config.toml
model = "segmentation model"
dataset = "drawings of small networks of dots and links"
train_examples = 97500
image_size = 48
crop_scale_min = 0.8
horizontal_flip = true
translate = 0.06
rotation_deg = 10
num_classes = 3
arch = "unet"
norm = "batchnorm"
hidden_act = "silu"
pixel_unshuffle = 2
widths = [96, 192, 192]
blocks_per_level = 3
block = "bottleneck"
attention = false
upsampling = "nearest_conv"
init = "torch_default"
residual_init = "none"
optimizer = "muon"
muon_scale = "original"
learning_rate = 0.024
momentum = 0.85
nesterov = true
orthogonalizer = "polar_express"
adamw_lr_other_params = 0.00098
gradient_noise = 0.1
max_steps = 7900
batch_size = 128
epochs = 10.4
lr_schedule = "linear"
final_lr_fraction = 0
warmup_steps = 150
weight_decay = 0.06
adamw_weight_decay_other_params = 0.05
Rows from block 6, named by matrix and row number. Each number is 128 + 24 x the weight over the matrix's rms, rounded and kept within 0 to 255. All counts start at 0. Numbers have three digits each.
# convs1: 3x3 conv (model.mid.0.convs.1.weight, 96x96x3x3), inputs 49-55, a 3x3 kernel for each
convs1.0:154168135102095128151159105117106157105101106070107138110118165116104139079099157129130118114133132132112118141119170107146145130156135149124090180113071148142097137130146135117131117127137
convs1.1:153127128129122098072108134131147132117115104120114125135132155118099129159127163119113091122148116160107130121112145079108123113169141082114105151118190096119149106106148157141166142161138
convs1.2:150142126141143127128103121160124101140082160126120134167088149141114133162108140125115153152143150107134146148129144100122145124118155117075083088182163128108173146136159161114088178133113
convs1.3:104136124147154162094119114117123130134132137124130136136163118106120112138184155122100092134090140080162106130102169155139134132145156097120130163132128105139107110096152115154124136119132
convs1.4:139122129132119140165139130095110151120140125132164104133101106087080077172155115151094100120118096100135155100066110176100128154160120158167142115158118146115184156144129152090115120128137
convs1.5:077097111095079127157107087114153077152125127136150105123116123119155114108140166140118140126137126185135127129114117128145140137122155116174124153126112108092080131104062122123119131128134
convs1.6:126129122109162125121130126149123158136130161091120107119103126119149093157131107121105118117117131135102138117155139144141169136124158138133162141081168136190127126146142148112123126122142
convs1.7:120153138147123124132119125151126139127136125112107127130100135122145157115122148098102109146121103157131103155161125102127138119146140131085117117151113167176180144124132149115125142145127
convs1.8:178118092088120137105085104114107140169150122172104128135122161100083108144149129156107144121093121091061121106147103117087107164142143125162114134123116117116131107130135126116077169185156
convs1.9:141082158118096122143121118121162083109136139117104135127120156121139141078108130125142134136093124116117116108135126116129101135105130088103102125112127116152117144132143152096153141111121
convs1.10:151146116175121160137119149121104098129166120165116116146131143143151146107105072150074123137130118154135108165115134081096135104141083124146106143171142061105120105116085161155152144086112
convs1.11:159142133139127123102140116094118140114143139116157104103182146169097112127123115144114123126127108132127111175158118146129088140109112113112073111101126114162140128151132097150122124119130
convs1.12:165170160109096103135106087106101136118128109128102093091165097167107136137080082141125127132160139108149145143140115149110124111118103121126106130098092168091130130082101194122119135105172
convs1.13:113147100153121149156093104103123121117122159138174130112086136152129131120112135142094100154135095149128157151138088167127154104205144136157127122166127077132123115133129140129160163169119
convs1.14:135088118161109101116115143125122131178153136139152107146176149134137069092100128128110193124139138154109155116150122134129143137074128117119153128174103146107100138148115127159118099086164
convs1.15:149141125124100143092159087121143145122124135102127150119099118102153138143149145120116138128103119120107118171136159124167117175153118129126120147066088160149117117114133110139115119101105
convs1.16:167097150099085175160117158137121082162147142104109180113154103116151124145083075106137109114136125133118129110130142155149108131109126160129079109125129160111093092128136145144125137131128
convs1.17:158098118117119101143137148161129089144112126091167089138110113139081143126115110117113153146117112184151143159103124150142125104140165127127145140113165109151143139142153118113131146128095
convs1.18:076120125120143118095135109132135096131131171118090198136162157144104177107131129162162158151119124095145161093113104124115172093071134080138111153186153137174124138144153124145089147131132
convs1.19:153134069082126116111148143093102156153114138167170114098134113152108093124142131114122141153126151127139120127122142128126140142114119086158123139156132136136123114127142165103121114119155
convs1.20:106180103159138115157135143117139141144121148094132113095128167118092157129139143126140165179143103118130137143108128126124155135117165121119137181133060154134122163136140127106123148125125
convs1.21:124067110095167124152067148144169146107129128113081137171092125162125121129131107134184107122145153100147149146156148138125123131120149133125132176099119128132074114139142104128121100125139
convs1.22:116111142127132084134130112132158134098096152102119108136148136102187124134133115155117133119121145160121143144111145132121120179156149134136125099136185127131129120156116100135148146088176
convs1.23:137086118153106126137134164164136099154150118109122147122138125142117114089111143161140149170131136121155117128117138143126095113106135118147123107160102145152164133137098159121111150103141
convs1.24:132119128094127141123135083108111110190139095102128112114101083140120105111171117126109119143112139130165101109149156144072111113105156151144141116132148135141126142130101124151153150124116
convs1.25:170174137172115145103102131093131175082106138146099110152151127135087113079129092149180126050140184181149128139149141131115178121152143129126160128105132125095166151107130070091123109134138
convs1.26:118151099116106110134069142120134141205114100139152092122137116095141112134129154131141109101131159123121152142146125114125166127137132117122110127103182101116166066132118113094110119107085
convs1.27:108147142149125114116148101157137143105137136140138150126108135110121121123141127139099136136145128111143124146127114127154112134102132141128118129101110132113117143128119103126153136114150
convs1.28:148158116131109106142139140113151111158109124161117132148121110150132098118133155146149149116148142130099091140148144078148152151131150124114090129172137130126136091119135145118145117116115
convs1.29:167117154095144105139129101119103131114128081178107076145096143126105118096109163119114154149124144153132135125104110102127164131067152098160096139153127149124099080073108097134125109096145
convs1.30:146132135117107116099179148109117128114138114181098098123101072105124162126110094130101160107107149163147113132106151116103111087146119132156106085137135136122092129102156094143127139066137
convs1.31:115122119128137125118105122137109100133145098119110084104081088143077111131114162141107129158078149146106116127126170105138133112163140077113082098139156145130085119119126072095093129122152
convs1.32:147128120176125155144175170109114075120102147161136112136142123088169146132164110116083139115114053133150153102154121079092173134183113151112088168143115104147098107164150125122108145155107
convs1.33:115142120127120114123111082127142107159100080122123137166161140122122092102142138105144153096137163090121112164128111143125130136146046123111144124123168154118156164112124193127107140145083
convs1.34:133091114119149115141112117135122132147104124159095105122159104136133126124107087146124196149130135103098119102133122131162098121118101059138089115147167119104091204116093119115134171129139
convs1.35:120161128146125139134139119133152049105132127117115125135177144089100138148115116166126141143129089118144154145132096128118151180127113160106124159139130130103096156157126161130084122148122
convs1.36:130130126119111109173125128166175134126156080117120137137166143083130151159107158121104162150079099123103110132135150132122083155157091140083134162088086149180155132113128116147101080133116
convs1.37:118136152150140103065152103160094129090160148130100120111119106142089111096129114104132120115121117107123104156126116154123132126109130089101124093159122069069126127132090114106139107091116
convs1.38:149100086168147094180085113138119151111133154133112187130129136112113160151163161119162107168078121128118122106152141104152151127157172144134145148112101128132117116143118143136121119136134
convs1.39:142079074089094132133134119102156151171120125128156128117120135136135132113123114130138151092139112145205134163116112139168149114143094126154144119098164077181123091135163141132109158128130
convs1.40:152115126162155134178174130139156159144166165136151155111132117113144142100082131157113140116144127091190082131143143122137123150142124157111122114176083118128100132158137165165156137119149
convs1.41:110137166120123137112130119117156132126133139122128152121119105127161117097124088140119137115093082071178137106107123145151124131148151191124135162154109148128101094142075102154123090131163
convs1.42:142114142129160108126113149151108116142114094102119099122111134080117109127096124126162169099139150133137143092098119153086131127150101096172154156111122126136135106168093122131152131128169
convs1.43:128161115068149108160124139115105104175119122138108167161139142112081070131142144106146097148098168071094132106121097097170087148133117080134123155169113096122143129089130140110162142160130
convs1.44:124103118136132123113137132129111134113097104125109119111106139129127151112157154134119134144163131141127108122130124156095128121194161154133119118114105088113171091118081117147145140151173
convs1.45:125134121139137148127134109107097097121099149133140107167136091155139140103135112120103110135132117189092155131131107125166138143125105162118070107079146108115148144105131144120107126148112
convs1.46:158114164158112089120153132085180145104102089164158074142169110148121124158166090123131124128133142152164160126142161162107124138147121132107113115104099137114172123161136158155120124148124
convs1.47:127156123126130076143112145153166102070165125158169153127117145108081146139089131155150137098105116174148139156161141107144122128096119132150124136175161096122117139095170145107140171159141
convs1.48:099109133108155128130100117122099160133139121109109151127064111149114167136165122098105088118158126146111088129105144129134136127122128128135179134114127120087184100106112131153116146166077
convs1.49:058179170136149168106095141143152112092161157143118114190092151172136103122141145142099132107172120156107120085112072115124090098155129127114155099119106163124131123127125102103131132131106
convs1.50:139140126111119127169121121138090109136143135126129090159144087125137154096099093095062134109138104141064167135132108162108121140137153127157143117123148122116148173140160096142159111140135
convs1.51:112118125143108118151151158127119151132111130155162171166134133112087149134104132124117168130121163114123084115146145140117139120129128160123097107132162141133140140163128182107167117142116
convs1.52:109093099124141127130114154120086117147109102106143144168089107127145126103138138130102140118125121163116118139105137106116110119177131145138143126112118126097099116130118092134136169123124
convs1.53:134088146183150107156129103154176098184134136140154155133145132115132112090137104138118153141083109116145138103098119140119142103152099139111107099104125060135141080103144121152127132147092
convs1.54:145154133129130137154101126133157144106076119110111128160102131171132137087108133095100117156088141105151126104173101124141123148140155096171097156118126125154153176145159096138118099124142
convs1.55:136117119139116102118106111139152108123111064096108132120159122115129121097151136129134149111135183086130108130085129114141102145143122099120144086103115125159186171130130166128136145152115
convs1.56:142115113134129133131169127146144121123127143188150158099090138122124132108129175148146104153092144134154097131147106111149161110134132180137107133178114141191149124144113130135136130106129
convs1.57:151136113126130098107107164105053110132083089126089104122137140088141117104123116105127096178074115129173157096114128123159132104108133118125109154146111122192115144134135151134135163136123
convs1.58:130116118107115124098113137103107132097105154129148169164108139136113106162147118162155153125135133158105127092149127134126135105101142121079110169150131103118081122133144124148142103089138
convs1.59:155130149101104107152132140131149201167145122135119115165116129144132136121085087121088074153108125122105151168102168133193158146171100100076103147123114156157087144123105096132154095099140
convs1.60:122179117106183088087104095139200127127174081110122176138118123123167158076108108160163135104142101133134128093101158121102083121114133160101094160103115162147189172151122132180103105168126
convs1.61:153141147121094111167143130112111111154109153078117146077121100169132103125120108131171115100138098103110138129081136174145160126108122152141138139118162143097107161121142163112103199067094
convs1.62:137122146117087108157090104107099133102129126139137127136148166136105134121084102069135143127148131136145136124112138139145108143120123127080126105153138162153126157150098117129123127118147
convs1.63:157134154133089155176111123116111101137125138079143127150123124134139062103175120140117153146119137180124178161144160134166123150139133160127122133171145051102116151142121127171109132141095
convs1.64:130083115103087087131127125153122146125113149117125117121134186182114096125168132135121114142125085105139114077115173131100097127172083154101194048115165112119131149140115141150162133165165
convs1.65:118133142128135109152172141156109144160095146094115115141133132111102110135113140121182123152136153120139113102121121112105161117124133148105121119141118216123132098122153114175159116159151
convs1.66:148152156096139131130150111091117147086102120125137138153106124112090101129175120150152140098146133153097112112120085146114154127173155131114144184096106124140094112114117099079091152109159
convs1.67:169131180138118132161114165156102120113147141097127144135100143136128140076099128141111114148102133130126137109129127120107111117093157093135147115151106143128084159151158085142154088102171
convs1.68:078080159120156135128147178134152110156129149105106152071165148102145123126111124141144177133182134129115094101141123127111146133114104152161156137137111148056121099117133187138145100088135
convs1.69:131123121122108127133170124108175169128121174119110123153144159102104129110104129134121124121138114121155121115135106110125174102095120139148103130134131114131115091111103114111118113150142
convs1.70:126120120118168128134170156141177123144133133117116161120156121143100128163138157111126129158095152132182132127138151120100123106141136135134115143174112128132111134130098153126099112148153
convs1.71:113125147135130115152133085163132114120115167111100144142172122122137142143121106142165152169122112127163150137098144115131138137170154195118095174162100164094128093143113079176174121154146
convs1.72:134177124144138110132151131138144154099113138131156154163144096112179119149138157109197105120097163117129158130111135100120157161136082160143142141106124126118110132107130169128125154145118
convs1.73:154142109115121142120074096090083120129123105136125138096127091137115164112085172125108096123125123150131132110140173115148171111166154218143132160099146130142124123140112118159125092121152
convs1.74:077135126125123123100094160101140131111129127156135137062121134104143136117149122161141111144135112139137149121174109158116165146124118126133114099178078123138127123100163145160106151133101
convs1.75:135112138145172134111075131131127153135123150142093155155112122106116115148140079134136138143120128110122102128098103106081105143116128122140094114131124120131132170147181146116173145142091
convs1.76:123096146128162132123117125166112080113105117132129124119146089131148104084159127098152097118139099142126155111123108139119093138160133155117153093145152093136148133101164145106136183108145
convs1.77:097138102143127125114136161164126122155129138137074134141136132073136131118105151134103120123138140153126104116127120150132120106139188129114146102129113151121119097132108125131153129091149
convs1.78:114129100147101171120161122083173089127094091162103130143149114133151098175154134062102187077146111082113132139140173163133072141117080119108125186148112103129128120131163164131172083132104
convs1.79:127121167148149120145137089144124110104092149154099156135140151113128121127146180143114145111131109131124150091141157097113156107134133093103159113145118151127075128135109118116110113151085
convs1.80:177147092147139149105155096144119139135122165117079125150165098116132122141109136127131136112153126118148110150148111121114150083145079155066089138116114164127086089089089121138114138153144
convs1.81:145144080099126136111138083118144137121156161094133169126144133157122108120080167137117133086164157097157113117154130125090096162121141157099101090149117120134158076130129120120156141136067
convs1.82:134133097116104048161142131096107166144108131137135139081103137118149101126129115151148081098089092127102141129109136125118132183130139077101117118144107087120104112123124085101124110067102
convs1.83:135133123139144127127137128177142166134092136115136169143093120142122113102126103114153113087119144126178118147138159148133139079117133121129109195093101078101102114117144119138184172128117
convs1.84:110148139113110105179111126149139108127085145141160145125081112108140128145129140177118142133115141139066106155117059112110098187128126121113161084172175101131107134149138082078104122131093
convs1.85:102111143130144079138153124069101101137096141142125115091122148129099123090147128112129148126103110112118115123119065116139101100058154114126117123122128137145130089135113179158099136149154
convs1.86:128137115148119070162085153113112116133119114104109126161100107137146135121143111125070093134101137174123140133128103172148144118151110090076130139173179138140110187132122133168178143160121
convs1.87:146094181083116153125163103129145147171102154112112133095115126169091166201119116107138122160143154153166134080097111137161133162122129137168128152150124149130132193171172142133102136156151
convs1.88:099124142059136166161174108146165144144139134137131148138110135097090129130097120147102123151145146126128187103117098119155120082165110145128132157160081165126141152135073102135135103105172
convs1.89:151067159139123102095143132157123125127112127160159134120134124065081132100066160119128180113125106110142150117142114125107127130101195096115084096152119109154085155152137130104113150171165
convs1.90:169157163116136124134125112116158143104117134212105061095101128134119122100117201154142156146186110093143151161130140123124086128103137152088174135115126092132146140087102143143170130103137
convs1.91:161113180164119115095177122111137154126122124124118102157106123115170154148058117163106136125102142181164164127148126104094138130149115110129118097116134132134166105157097123171125152127139
convs1.92:163115100135137115117189196138121133137113122084150179118180175119132137126086089160120101114121203129142109117107119132121096128078130135114139123116135132159095100103155113111124133111126
convs1.93:133093111121149175118133096127083084124128096095074119142110152158137149138206131131138104133146130174132103107096103114130105121127163133141116101123126131124141134096155126110093141101134
convs1.94:132153110142138171123144124120115123135141127139135131090097105140114117158143131140139086091156120109158151111106112128125105166192124077142131141156140109127102148120155096113128171132102
convs1.95:165152126139111132151111116124087091121123149145112107148150098109110142113125138117150133119134150094110192168116116128136151112140143137146179104128051117095076109138149133147130129148124